{
  "model": "contrastive image-text model",
  "horizontal_flip": false,
  "embed_dim": 384,
  "encoder_norm_position": "pre",
  "text_encoder_causal": true,
  "text_encoder_norm_position": "pre",
  "text_encoder_activation": "silu",
  "text_encoder_fused_qkv": true,
  "max_precond_dim": 1536
}
Rows from block 8 of the image encoder of a small contrastive image-text model, named by matrix and row number. Rows with one number within an expert belong to one neuron, the router's apart. Each number is 500 + 40 x the weight over its row's rms, rounded and kept within 0 to 999. All counts start at 0. Numbers have three digits each. After the name is the row's rms in percent of the matrix's.
Before each expert's rows are labels from the 100 images, of 14976, where the router gives the expert most weight on average: "peak on" is the class under the peak. Only what is clearly more common there than usual is listed. The data: drawn branching plants. In brackets: how many of the 100.
# router: router (encoder.blocks.8.mlp.router.weight, 8x128, trained with AdamW), inputs 86-127
# up: expert up (encoder.blocks.8.mlp.up, 8x128x128), inputs 86-127
# down: expert down (encoder.blocks.8.mlp.down, 8x128x128, transposed), outputs 86-127

# expert 7
peak on: foliage (81)
router.7 107:486493478522505475507551553537523529464472469491526455511408538557456488556488524474562482467467569517471480555597469442451475
up.0 102:564533511529561533493479565503491597524537492439540457450431496507478523497478530517557520529510557544475448591510459489515575
down.0 103:521525513463442549503526594504539504473514544520587541526542524520560475478532539472549548573480517488503483482501498568510524
up.1 097:497546432518532502485561525505536512539517552461457432497456466551494450534490513490467518489527492552524418496474485440463505
down.1 102:504532494531443510441513416521477431575517497593533533479482445499442462472472532482472521501469545433509544493494496524557535
up.2 102:484547491568460485466543452475490482418538547535490477575450587557501504508511522463522452579463531512461508465460490515557499
down.2 107:506501534450431541474480543554495475548454509495472510473548464512504517569485480501514490468505556455556562480521527464508581
up.3 101:488451547519595454487517531496510446545460527537441519506476402461457512489503520453556454545466448510440537559549565490509492
down.3 106:458481483599521550491526490560513541459549494547544482458460484519558426499494475460480514467469489499525415537508483472505475
up.4 097:542509571544505451438474542538437534446460483607495500545465544553525524467481500554556488509479507511526483461449476520460507
down.4 099:545491487484466546549490490511546505443521536414438430545447443449505487597590510443522497519493461499489530503493548541490458
up.5 094:466576515481594478472447528566431528461442517498485557483382518516476481493508461519572506489522511530471465579529504482476541
down.5 102:516556475473487578545525509489514497475634497505484528496593505484489461479545585481504509454403503509537423480488535561479505
up.6 094:435459484541474543490523484464582417442489490477481453532503541504436457499479539519504521479485460506383418503474498474503520
down.6 104:461529469430473514482466483472503569513454462529555468452433469484518567589450439569507454488502486496525557519474414512493522
up.7 088:521437494503475539531513477521426470563514555504503455473497586533475488504491473527591548505450488583448529515516515490561492
down.7 095:507504481448505513544482530517558542432542520451535510580538559484589559578490519552462432595546569464569582529448436525482503
up.8 106:552584467512525532559515532493504555488442483489524458480475553497392428532472492511468509449461495518488613459486524470510514
down.8 105:520431610451514505460527510490468462526522490507479526568523443520521544481553508464502536513535525405515469500576518505560510
up.9 079:518498483559532549500489524471497529460534519484496532453490534564507524415508487547446497540482524537449519555497509455432454
down.9 097:461492459517551542458586459494488505497495428552568505493520457453532570533457533480497552389484521487438388475511499571457525
up.10 094:456563495529534501545429420463571487527525455504440519481517461597460499463486449469544527490493485515495534479520422552517457
down.10 097:512469514398497542521557557466427494504441438478481511489493504460526466587480534525454487500505512523509514522495571430437565
up.11 100:499541514462448442409501549503472492489485482529572585556495564530473556464463424414490506513512542459516518521490500459466479
down.11 107:485484488573484504495468492430529521417455550559468465519488508473536415515596526518455465519513509469469539423427513468538459
up.12 100:484519550518502543511532586498467428455491453391517438450458541400473497543454495555475453501523486467518540442456468542431463
down.12 085:529483478524482457491413454432469544502488516564502512530540492480497507503479488453560465509490518537542461548490490540521478
up.13 090:465531548433496542455485478478490568487544493512553566461518489393512488526491555521516491472430517498488513450525436459518494
down.13 099:495482514528476536486460448501502472559520476478522510467475531492463538487491499503540453550459462469500524501455432494489499
up.14 103:502492522491493475455519487483546499527451522455559539475510460508445561499464419457553463506471566454449466504551471468540526
down.14 103:570501560505516506512449555482533527484464493547449491449452439525520543474539597572507521525497452491510537490424562508465511
up.15 086:429485477565526487492546489499461419512537614507520549533409570478494479507432509457544459434500434528535454458530561522494510
down.15 091:448535471479536499431459494491475558555457514468482498451571506522494553508553481488424479483457558529496469547450442479460434
up.16 095:514506531462485574500494473493511526513496527502540523505517492465538526510513420463479521576442558430535447453498476508451584
down.16 107:527491485482479477485499453513549460504512550412540446509430509512462496469526564482446476444559521562439500552461554479523532
up.17 134:494504476552529521515507508555535498493524447483468470502510472489442451525575543570529530516483574508511460557538504470532445
down.17 135:470511515449527474442520513505470552446526476505510507488510592531508505501453431477521470524545493512532555446530539573539497
up.18 081:487512513496506435473525573541432559499458451533543497506398478531516474447595517522556473482538447469517508498452433507484474
down.18 088:522495521546497517471495565517523547509550502588445507479533505468517497498547539508549528486439529389457531485475420541524477
up.19 101:484506455548520444455578587443522508496460515513523506467479486513462484562505549519546483500477500463435568505522539468472493
down.19 097:509553543594493484556406492515495494514537523506396496533506521539490499439479475485455510442510505447557478422528514480540510
up.20 078:496481515506517511435535534489436503419487549453451488488486424417511449462501534490572518542474370458455469459503554463483494
down.20 095:436503522431502500560530489449568479491510451555430490477516497493538461479442436464466549459486503451487428525545483490540470
up.21 095:497515508520452517474510489524562470473491503431452613490541548516547520466481460454480469493475485424476457474471563521478474
down.21 106:521519500525552566487516530491436443538526456515562452465569438429465419492452532531454418458501551506559531508465531483480559
up.22 120:566470532524555492513527489484435505488509509450508513449449503549424425542491429506505586540444548521494475473445558541556468
down.22 105:460519469476463424497453471488602557539538485515470519540526472511517519502561517451442437514523487488489590531534472464456504
up.23 108:563534463474494478528512525514450538487540466457553527493444504529473494551511451461464439536470534400488496534516458468484532
down.23 110:507442523459527480495535517470545462551502465509447497459523497474457483509507486467521509512532460548509527447512433488458506
up.24 079:535490576539438471460495514530475451530523525520513484472522472505493512476509500625478543492502515429480539449452488485484523
down.24 079:476516437485474458485514517449498535464538482485499426464472502469550469473496544493484467457434487487473541556444496533510495
up.25 124:465536462462434455473458485528478477431495464474512453524464531541477501548480471551545459542432425549495508473546492452553476
down.25 107:478444512474548498481524492475516540552450561477389545586466530497511504498552475539487544517504507500531518507420509558501523
up.26 110:476529548523496576445433510520542496494474467540498508454420477511535498497537512483501517509470551545511493485569545506496464
down.26 112:504485472536498437525590494500544607449536531518407513504487485516445509515452473552472481511481505516517521464426483463452458
up.27 096:498473484449539519458485474566467539470526523558486496517479540488547538472527548485440487469432570498518482550458623550448498
down.27 090:545528511487538509519502569411506520480453534523523488491534513522506467596473453548522489534579562508460530510537439484440493
up.28 085:554477502439481566488421521466520501507472569540503506465473496449513545498564517441429566527507436434502502498551531547473549
down.28 090:468549444541529540550548531443507497555534470490534463521517516561559491428511542520569487495521536576484474514511454469531487
up.29 093:486499442499494479521460547499526521509506504465481610479615438405448486488490492524496462496438459496425495538520485477459553
down.29 093:512446512469538619531531482463538457516459546485549471401416507499490598477507532469494528501477490525503508534513461540584498
up.30 109:518486518491502479397531441530524537451487542498468466586473541529449507551464520447507523516508516525551484537523548555512440
down.30 102:504530453429484472559438509512437521546489499499476492465506479463449487491552443556529506504502516480460462433489456483505531
up.31 093:409444473506515500389493500500515522431477541565511482444449539416504519472429569490491545491499499534495462524491472521483415
down.31 087:476522600497437545536478621513438535538513452476510526468521484463497478566562473519522425499523562412502461466455515500461499
up.32 091:451515558518551481515516554547536522513497457536445491501451486432466484500542559540549501536621503419558514513516455497529483
down.32 088:554446510508537514469425520493467429561549484434588476542473545570514509500442480455494445461557516504508481434531597484513517
up.33 111:506499448531529452494577546502547536545469496529461505472530449552526511474502484477507416436538538508500506521451461516488476
down.33 109:549563496480460519500478492486484430496514437475520494423504516525478495576491570486506516517539532475568586446495590502463486
up.34 103:479535500567470481503510516545487533519467523507484542462522475554464474496471469480530563485404496433402478483486473450522531
down.34 115:521507594462576497476487520457510557502556526488488482532499540483546510465519558469468478458549456445550503468503536537547452
up.35 109:488529471418532508491545477529543529486557446472543508478444499447481459406511469480499425475409509526571544548561540522554518
down.35 112:491494500577528469531440534483543482489464452541583493453545476514535501519440533507548530561494518523467502482434495589468444
up.36 083:483523521520520503594501475467522480553522515547501474490527542578572479469476482531459547429547527519497512446436434481495474
down.36 083:510533545499449366440503473576508486538483476611526592513509462489480487475535501496422484478471476465560461560476509465499518
up.37 084:457503480482501494516610503484472547512454536580444525522450431445443533442506498477460499492471387499481521527489504469535504
down.37 089:482491491517546465442512570414528483526494519490450476505502575512559466494507478492490489450487524418480417495542512460534601
up.38 103:469534532555465446577548516476548515516461528464484524502425463527530456525530520508469530515448527524509508522500501472460474
down.38 105:444430535465446538499557550477495468491503557546432569523491513467444537533511536546523500520495455462501482498487467507553499
up.39 106:526510507456481491452469500486445484495491510536542504483478538486523489480548477535454528506528477536572513452404513531480538
down.39 106:581497488551506521484464500485487489478512532420510465474425484549472482577488495470505416548553572474433449483606475476524485
up.40 087:438452506488510501427540471455559573516468541592537439530495507538515515482500565478499490461557523498509465469479449518538571
down.40 080:481545474504474492533454525505473432467466541523503523478490437504485475462502476494484487488452518534540570563505508494532474
up.41 114:556473567529577535573463505487537470471503537551508463492446439544476448522533592473480548501479533433453436498513478467523531
down.41 106:471552512408421415496518494510454501538500469482481501473505492476467477481468389538533489489495480543506495459482556437473506
up.42 085:543500529444526546498495405491519552511560506487570477465566537559509390499481454481491486478477468500532465521471475477524468
down.42 084:541447490485466518484494447501427474605466521474504478502480482473550524514495535577481479496549483579415557530547443538481555
up.43 128:535529546512414465560525514484476528462505506522505491548495425503540505553512541461473556466444584506564495435453465484490453
down.43 136:425530488516527571463478398541485458542447463496483522472478455475486470427558473508527555551540508496466487515531592523506519
up.44 087:469477490558454492524524557541477459508519491519449496521481507436553509519561540512405472481427484502442567519471545503557563
down.44 090:531542460509532612461485452551462506476535526460520552440492489565484543472422481493474508539493451468510463462568462471480399

# expert 2
peak on: foliage (32)
router.2 132:460536522474524475549484440500513541491536483554443519502538563539509516558488492415520513458461478515485471457489504549473443
up.0 101:595478475522471467532482525473532529464520598510471592516403548498499445523496547467510508510499505467588541512552475590527504
down.0 089:407509527491483448440518518472536558505462484510445439488534496491501506490492525532551490512486500499496552535500505516436537
up.1 091:530554485517479533558424540511540494543555488503510472515489466504517482541546533514524491501558544472445501480592527541448418
down.1 093:508511550460586480465431519481440537464525557483492492538523544488574465567484497548539479496483559527563514503458534510550524
up.2 096:466463505488531485503473553549502512608491471411445532455535488590470538527523530510480463503458480482526466623434456493481539
down.2 100:537529499451506454480523528484458447492520476522492513505438445422442448522496510462467531502504474461485529477470564483452388
up.3 087:451457478421457469519471542487434555460511506502512472487538548463464500498484524468612464434508465525552446563504465574491505
down.3 092:482521426524511451419462440517516484439487534510527376526506545467576398522490455530473486502552428492514522521488501497474520
up.4 089:456497522440492462526495476481475508512437543505548530519539516494477503552546537495535503478449451456541485567488523525598519
down.4 098:465503515528459520455588468465548438524449529542502457464497474487542464543530474554494553496599498455526490484552507490510525
up.5 110:470535483522501484510405495529515507411448487575439573532568491532543528497496485532547519384562491560472456552561535496570484
down.5 108:541477499480584447479562479488522521564548551418464481562513504576409536545566474454527540543490394462634494490476532497537525
up.6 106:518436505494468573517548487484438580550509563535515492530472522490471501647503495513506481530517509526438468506435485498536534
down.6 106:459496487550498485458466484457519515542512519477497456504511504527529533490498491511500521439482494437392547502542514526514501
up.7 092:508460560493513480476539449424518544511461508532531500437433508527494519486473532493501605578453517456544432486511525490599391
down.7 101:510487504507445533500494503583558457514508408555508496506497502516536511551472492459501454511521472569435526507499448457483500
up.8 099:492492453462491450477538524439468497576487540483501412503479511522430505541570520537579492451502473512477493498477480535539597
down.8 094:509520521540550481450568445498485599535540470506501542473490517479525530561505513455512481568476449512473425498478547494433485
up.9 085:465522471447530538550534519488585505489551506542492521397476550498496530459505455476500493485558566507589529536490523548596503
down.9 087:454439521580487435395463446497523464547497588488458514539528418565470457555558499413551478524487434462486426502496473406520529
up.10 099:444504497529492467518496486566505528483495514497530472537508576532426538438425553505532557524497420447517467534466501462472504
down.10 105:488562501508476514455500485536508532402550525557511476445502478458546465440585545427533514518508478441487522438478460506495406
up.11 084:546517487460495485520442587463614468521504545490507495589539486514517530436466517597513508433555506516490532540464464484502501
down.11 093:488513455472566545504537477541473539535510539401446487408448585594454544461553472476506489501531478513491499459460537557496533
up.12 095:495467479518513447526476509502472565520454506507509454504453576582487510522474615505517480474553505504511509530464539533472432
down.12 099:529449510488511446502533567573534543490490532490452542433509477510537482485509444536579525517430533467489516502463589527533496
up.13 109:405529444490472539597521513517538557466511505494426557442483503501444540510439476450448514447498531491406448505499473515465467
down.13 102:600552549523453492532520572512479521499476511531470501517468514460506576508574457474464518541506467508508519483480504409505533
up.14 099:496459531466532461477523486484441518525445535500473492436498463524481546473425486510563456387500597442444505554523445420520526
down.14 095:547497469523502510514541564517575481490499507517498623499455565556532463465542513505434532516466425547463500488550496521489442
up.15 127:485530491565483473430473526457523471476512443527535534499614442443505548512475501511522483479462475507480545374513542552490556
down.15 120:560457590456531571511451455502450458469498574488595532509512489568532466474467507479519560452518541438599522536524450513551452
up.16 084:491534392463518529534449445574466525477494460402419436477505486564503529493533496518478521540532514520470508459481426491448503
down.16 082:571517565518581558540498578436434528449496526521526589502490598520487456507577531521446453513508511477489525489486555518540419
up.17 117:469565529528462433459473528479517469556460570492503512478505445487531452530517457439523526438441550486494504492472423500500556
down.17 123:494482434448564491495447493473482502462541454500536474465489505444498546541486569542521584509544496559498470506373499480521483
up.18 115:484481526506520469474440435502482451408506580504496469440458478500537535580554497539501502573528427492519445499489514455451459
down.18 115:454507535462559451458551513517535550541499494495532538472569508469450579507536482448531515517513525491478489482501497534550453
up.19 081:502552537529539470499521432475533514549486431472485493527513420492515503518561456443541548473522443501485559483510479473566566
down.19 084:508471581515557501466468496482516489483484522555438530482525585545530502470518473525488502503501509424466411511477590488508431
up.20 117:550519465468562496522514482510435484574552426488454509464556536553583497485535468518443450479530510505512485597527518462408501
down.20 115:464469506494523527558482413513470441469580506470501473504589587483527538502482494499464505476481448432475545474462517492569462
up.21 097:458534520534527569494494526495472510416531586513481509474505568418463511446484505439455539434503540541522498417425523510445468
down.21 095:519464532460503522531506500498502579507545450472495549498573419593516549461520468532497405463478430484517534518544459482452600
up.22 087:502474487502534498569519527453470475460538544541473541444552508477494530476524434525463434491549458508478559480559547464475583
down.22 085:445528487540517474489453481507489550592441495474484448546522511488484454450455481556499544510498529457466446514509429557515464
up.23 083:536530515416476541444412543505563520467513504499443490496505503537492491508493433432521507457521503539509475531527484519535531
down.23 091:451457510545584403420495548520465541503430444499557552520496495497449530529547572453530462475505438493478499503457542531531534
up.24 106:538493505418515498548502446461535485487543492526483496491410446499502533459517496498500553508425509410517518451508504447503504
down.24 110:527523478587464473521504535454526486478452509559491501462559461442503557504527413451501463518551574512524504514506465526440476
up.25 105:472529512501525547539531511471530500529466508452550573445427562432480473535530486442469592495478478514492555556603519525518480
down.25 102:533466500516442443513452544483525508502466521590481539558555488489543481531539411533432451461514510483559427445475550484533504
up.26 094:466467457517531453529498502520476536521551504489472509470507503532522423414450514483450563519519471508518530539519481518469495
down.26 088:505452485506511473491489504456568490544493466463514481489490453454462533525469530527531428501415526511443469472483526493458492
up.27 115:432461549463542459476520522542541476566471538516487495457474396533479446499491474458527568473491479518474431510483464489569532
down.27 109:529476482488496480506528500463474512514436422556506589493473619583470536516490573527500520526570518445574546493516492498520465
up.28 091:493432517567475458468473520480540469471532497517418508510407451590582479498473549526490494437483514533571443502451481531536494
down.28 095:475493489504469514507479496517540458535473456501554512479462497494480490555476451432574563554498508454479574519524521497482492
up.29 095:537483490497475405521457470580513565461561552560450445558462471501459477543498545467505486565502486485516460521420438406523525
down.29 096:449495514431495530567415536506533461497452463500596484465481501542515528508487521470546488441549534491513543443528597466520495
up.30 091:504451446396480554507529478474502460535459496507472543450424628477479499462498491471490446526442565456495505472523540481508528
down.30 089:516569542589514547454513541457462492437529465510508455514513451485548501568515500509481496526511494533456557515552424446442569
up.31 092:503482455564513501497559460541486505498504507470469472534465489476484498534469502434507497512523470542491510509450500546556481
down.31 094:508471476529449467507488566483519461518490419566477507511524479531511469496490560475505598408431545484498540525506568440562569
up.32 096:489522463426503504509447549552556518489572443458459429534540519559499543533511537540466510530496501525452488472516553527482546
down.32 099:590524526502503536501468516551446486402507610492561539502501557473559444447552528465507482453515428448574484460483495508478466
up.33 098:567478529507421515476548434445566418510476494412484560443465534487509489531524456459489470573566577527391411510497490558577529
down.33 099:514576490521544530515480535479461526531531512537507485527521525479568480498444552448490559538547493479525536512472506475480464
up.34 091:472522566522523577429409484510488482533566547527561519472592471408448399578519494534456517495482469489463462473469460576432491
down.34 091:578531555516469483511466524481513515502502443394443497480472535508436560470500588514522515443460495543534483537559499401479587
up.35 108:488531436522427454565396530506471468433507561516525484475517503502440498497476358489504442483478474510534512579438433445507487
down.35 108:479458518506504454482592491529421551507507507436552482528446495552434485557582548462446472503457460465511457515489552458491523
up.36 117:515528463486514475503550485488498477492478493460550476440514457470502491558462413505471525468438525403560478491478512469551497
down.36 115:502522482563434502486492453506444526500534529489520547528549460443516508546512553469552478497496534538543505521469567470458519
up.37 104:412451478441548430474531474463502514408503503460479522501505505468475517424526516526499497547481469523556484512529500460550474
down.37 099:507516559530568454480520444508378481581510503491445495494474518547452514504551485520447521520520446526506427534559520490482522
up.38 094:532538493515442541478469538489462486495481564493505536497481494484462472473510526505597522530464436511491545568452473410525486
down.38 104:480512520381534472483468457544561477494537472474530490491454518529524522574542619525522494456455487417496423532520491548501529
up.39 094:459496499493475474535473513460480447511473542527526558470553470590515535464574521522488478424459486520516555584490461471492477
down.39 092:497450409502506488460500483551493549515526538486417429502506473535454485524553478494503514506524456458476411466476503483504434
up.40 098:540545522479509485531442501473493556545515569517522477446600480507493517511435514503520503555525470529552573463468467498507508
down.40 099:480459499503497476439437578562446523465509538410489529536465531502523487495487505453471533438491481492420490484486460520513485
up.41 097:478526463568470463539566554456474467468476499513482506536463485492480491504575536537547503529501545510536451421469446555492471
down.41 095:501455564466538495477463522514550509572452524578520542474448512463590468546387478450471458445561496490416502504535546516541463
up.42 110:518475574485443465484549458508535561599515492432503459530551429395523494520502480466531503519536460461495445555546499486512428
down.42 115:524550453485463519491450462501483458521473461543515453447605512456529539490461466519441486480522544552442540482508485474494506
up.43 095:493452504451515532512584466507525554500551422469507475555468641523426532543532517458522595570508453551475481514502511479460562
down.43 089:523471490503453513417490531467475415472529522526473572533494403496534520512461507546485474481559514490518541461514503461506518
up.44 100:422531503514490507527534461470503511483512441435484472475459538422517556421520505508522503475530517499569569528542524483448489
down.44 100:494471502506588494463472514461451509481580518526508559511572469522502496494570456561462515512458505583523441459560431514503501

# expert 1
peak on: wood (33)
router.1 111:485446503507447448542479506522459490543525554533490444505465420478479563542459473545481495420562574523547563513477511503562448
up.0 091:529498510519546512516525477618489454485559529471470436445471556527430584414559513451488508564545516410470533503486451512444440
down.0 093:511490469503528465541537541433469556575437548539458539457484503450463500524527570514479522531484500543514461503404508481572510
up.1 132:510513565466494466589504522534454549539531551563476511495449497475416591522493585479522548490437475461533550462473484508503524
down.1 116:480466470473449588436453480437520481505489428401560552519483521537512488464543445492542439559478494493481515461526496509472514
up.2 109:451459570433451445573467487482542481518528505493478546549474495485418576480488519525565488482553539527544535480503527536553547
down.2 109:483522456536462531428486547582393550494472455473489523477541471505500415512521549513502528560483448451472477507483528457434476
up.3 101:478511558447434480525541428476503447518484463436514522446595507441489555484546462487432497419500454435491497447474550464505503
down.3 103:520582482493530432574466464567456584456492490543539448506463533500503510543533471505540546426525561536453467473485423448463516
up.4 106:474497515522489456579498576503473485501602513421536525511502480441518547440524531513502519421471495465536504513587476517498578
down.4 107:526585398424528560448524492539469544470418484498494584475486534476470475492455505531477488537521541560513506486469547452496447
up.5 091:568492538507470531490531565459551504395521482537472538522482530439509494543474556508479464487578495489498547469515558433500522
down.5 091:439479511465498417456469510577443502534480558473514400564508503508437460545501492530536531466444485463471481508531516493551538
up.6 075:487487513523481509483513524540466540557542461483454509547576526527534518465476478440492464532494493474506456543485510489482460
down.6 081:495548504498500468538531459556554465531428441529481505505443462441476480567494542520487479517503454499528495429509499510490540
up.7 089:493550515503502552520540522487498525501470515484473538455436549450535553487525501506463551559493400494502460445437512481516504
down.7 088:498481592464547511472468443532490469563468467496462447510544458563453532482520497503566475476485550455513505535630482516494508
up.8 096:502535514525504515496514450471510445438460458475509498454519528522404469520493551526513535541526524446543404465530505421455421
down.8 104:513449523489464416525415562517466575535556537507448452525456478530464556465539475557496467513467513531438603544461461522521541
up.9 092:455616501408500543443500526525511500505461491404441497517481467524548508547520499458491528516560435450540445453450404510557471
down.9 090:526409476527533462547339461405433534473511500568519486487513490455484484457498452537533494464506521528464501489545572431497547
up.10 113:549535529519459501544431540501554590552491458492481419511484469506489526506478443476488455531520478549507551511485537480519528
down.10 117:511473492433552553436494453494427432464464551519450521503441514474399435574492536493530473437576500497487473493515459460544512
up.11 095:447505578493529483544483525470549478559462467465504497512522470562377518513537537472497545477476458493507495513527528501549507
down.11 105:548513464527535479470456513543465563473505474558508499546448556486497492514516481570503461513517549503472502445491543497384502
up.12 093:555483520449491452547497524510489467456489486488444566442535491478590512553439488483469525483518526469547519443517459444530533
down.12 090:446476467493525554517485453475503526477540529492510428480508513577486527452560503506492430519461482519487526547498516551470491
up.13 112:528522486470532519406513537450556480517471496408515459506463516482563477515517499482553537470467508511433481509438479480503505
down.13 098:485550559499524547577508500548493531493519473491501487542560478494469514479465503511497475506529494453498530424565488510415459
up.14 091:501522552570531471485505521546464500436483433476491483465507531538418577448531545407562496416533489490515488524552519507536499
down.14 093:439418434453426500455498556465503518547498503560550493550498431510571483535471464537476542604486498531491487463512509527491518
up.15 072:520551496517508625555492482519526487434544492485521482509536485575444435494596483481480550536513482412578449474457571510479485
down.15 080:515459573524458445562493486521487525528490483533469494514458451431549578462483528558484507547466491557437516533532442498394467
up.16 120:464514446490554452543524462504461537517556515508533387503454548500498509442509522509526572460452502472462507468516498459455492
down.16 113:497485470496427531495515601533484489509497466523527541453553437493555534502489500458528452616496492517502501561444497513508471
up.17 124:520529527565437509545514442536456508547529543478505510534497499474481478473548479537553480488418500448454461537506505475512501
down.17 140:467453440473423529518556460563525473496529459476581547440480511547547516521484539481529500553517521555450501493462450473428467
up.18 086:431532437480450526455512513470554520439508569420544520551449504470554469443444500509473522458461481470427459455489569504531462
down.18 093:517485505547513432567453508543492507505545462536397483482546477536476518508578497483490448585511477501516496537484525507454485
up.19 107:481516510509532404511527508459554425521540502502550537490533498518562539449538517489504503447374486478409498455505482557449503
down.19 101:564587488445490549505520476530459523511519435463566498454529545477495532510436524485473556498461541532557546459539476473433553
up.20 091:484497520469428507526458519503468490432423434450517479429445482559465533490627509507530515584480508494540403521486508517593497
down.20 084:482497480524512462459486536487543588520460527533520526532541479396451500494462520563446508482514525499447552446475500461453478
up.21 147:513552532449512543404502503509508472452502519465527480508505533462589425477511506510522489546420442561438462492481418518438515
down.21 141:448503491488541532467490485608471467434479434500510409564583443539637479506498421521539471501549471482458455495494473484452526
up.22 100:439474514447555491479455465462486473541504457511503446533505521497440523506508481426563476432600527540490451415483478558466500
down.22 103:550519451558509451460510508518519555450514480487499556484473520509512553483529453528480535507431507456485543509490520497502489
up.23 111:485479520479449599563456501509543512612512464495572447471509514486554494521520468603484462512499539547477462528412509547518528
down.23 116:533526544391545454547467488459466483469519547448387565475464550463434508551529567459559490527550474424457563437466506533477491
up.24 096:536445460554533517473527530503467478442530476541480550541463492495612502469504472522520464513514530535473514474514492504465485
down.24 094:484482536496508496504423473521544512537478489424532497405555419506445504476474490492447484439523439499548502535502575488539526
up.25 098:507527509473531575511559524505506482561451489401491493503526506468500544465469516435482487428498499476497489450508517449475502
down.25 102:503536418470522528533463478576488452474559434461589507501504484531496479459516475503537527523437481522475449530489446519510514
up.26 083:549500537425569575476503500520435450516515466573495507493507474594516513505463510583507506545479581503474477567578523559421511
down.26 083:463481459564458480513513487484506560483499535502535517519460516449452455483568474487512523471466381544497505409478503520557466
up.27 092:523504537463516530398555508494519421475450460449505538502479430515512523521518501471473549456516477504476463545488485492530441
down.27 100:430445505539491444558468447449450575493536506493520449512539503461510501472444507537472470485522501485466428460475530451494521
up.28 080:481486443520501482537540533483486501454542476492513503491475463493509493572493516445527489466389585449408429463512434506464523
down.28 092:565598541498498535518504518510552526561495501478500465500597516539496503473527492507474558512558468555570605522501516498474477
up.29 118:469490542505531466590514522539497531458488567495475533543460501508536462501560568462498570505510552501573479515456489556548512
down.29 102:438458537565472516430551457490510537561513473467517532559485527469492519490472434501512491550483470521506496428542608494471516
up.30 098:463501586465456501539492543521515464553541532529509541568494479518470607506435490514469491492504521534527548479478469539499483
down.30 097:538490436548545464450508413467411518449497498523481520512504507499477447505512493490473540471503451452472517535512542484476549
up.31 112:480545537505470426506566506492538555382498521458437521426479612490504545475454479462433442571563478498569521476467559437516478
down.31 102:499373474478485484489472547467482483569409473489527468519484514490492492503570504534528543502519534487481519538522493509516515
up.32 100:528509551562477494478515518594490406473487438500526566484498547473481498471470460493518446564494539463417508501525511476502475
down.32 092:467551551404492525464507498469521574499538521477432491477459397514525593440485537546508535501498527546485462461529471492526532
up.33 082:483516508485441541504489542537449459549490492475519437521472513542496506469534576522508482525481509459440521596494498518508552
down.33 078:527526526516542434512514457434571538521486503460407563408478498524442515517470434525495497521505492521526520415526538550511470
up.34 104:450458569475559504506414520527466533511483570456527465505433405515531547423441502498459497506505440557420555514454530556574456
down.34 096:485542438563520505457534471423490496486494434551436546524525514480433455540520473467488492430513486431542451488554495451485473
up.35 088:521507480474489589472451422527572481512523482563488432514494473455562424402459461463519514418502452507499528573519451502463483
down.35 089:495464490473545471505529513524529417430533480556477590487484531507588471524536556488547515496484596531460485531547493417470503
up.36 085:448455482481504557523588533574502518582559479513539561574574491487476434465508471472493476510455524551464460464494512508485423
down.36 092:537550542512536490479551464450502425462480491506476470511506531466551565470467549483509516506457510495489535463483551541479539
up.37 094:555513520528442492446468348453609550472515507459488510539532532506456482475524428481523507501453507464490506545531510482445517
down.37 100:502483478514527545568518540545473449493526533552509423460493495452576560552522565522486506527503436543509417431477433434489466
up.38 096:508495493550468533478468490427536466500500473514524481445413556510582539516479456499478455536521565488482559474528494542497480
down.38 101:520482440468507537492542579532512527530536579466471562532562515540479454486532498526543569450517483453533468542476516502555577
up.39 085:512487406500579511476570444497454433496480474486480536516601587518463450541449496500491504509517482484588476528485506448492451
down.39 095:531527518463493393480525531494515594514529544545562407523466415483547508456558485521535447577506484463499547570523479540475521
up.40 119:471421485576558498446502507561588507493497423476461492522570547541500499475442487485449512480428469526538491463466487507506458
down.40 110:523580487502508431503481482478452552516526540495533495508428505434516458548508492580503485476577552483498513545489532461468521
up.41 107:463567507471509504543483479488461556483394517480512483478440419531435518478527557505510567502557550471529445470586449459455521
down.41 105:507464500477474451487439516465498542472530518474447541539493530477472467459520449508497458544519461535490557515439553499564435
up.42 084:501541513485366521493545423512464482484522582467482557524518542520510470564592513491526564461519451552519494576443490533515573
down.42 096:488426493480583493520454508506565507506439475549474539445453460533486481473438524543505445519524534453465461446584525481493485
up.43 097:444524521488505467554486551510537568544506492488454465517471415571486569541490532497518476507523475506563549492520499498578541
down.43 083:518528427498529510469542471443459517556472469501550495520529525511406499547528417509557479559493499486427491554452532537471465
up.44 089:481565550507532512483518482572483494411489507483519504520495512477500525503499475513505481493567548450584528563410499405464490
down.44 087:534487478454461417544500485432455549504443476520471485477529529509517565465562509473513467575510458512457523548574567539524535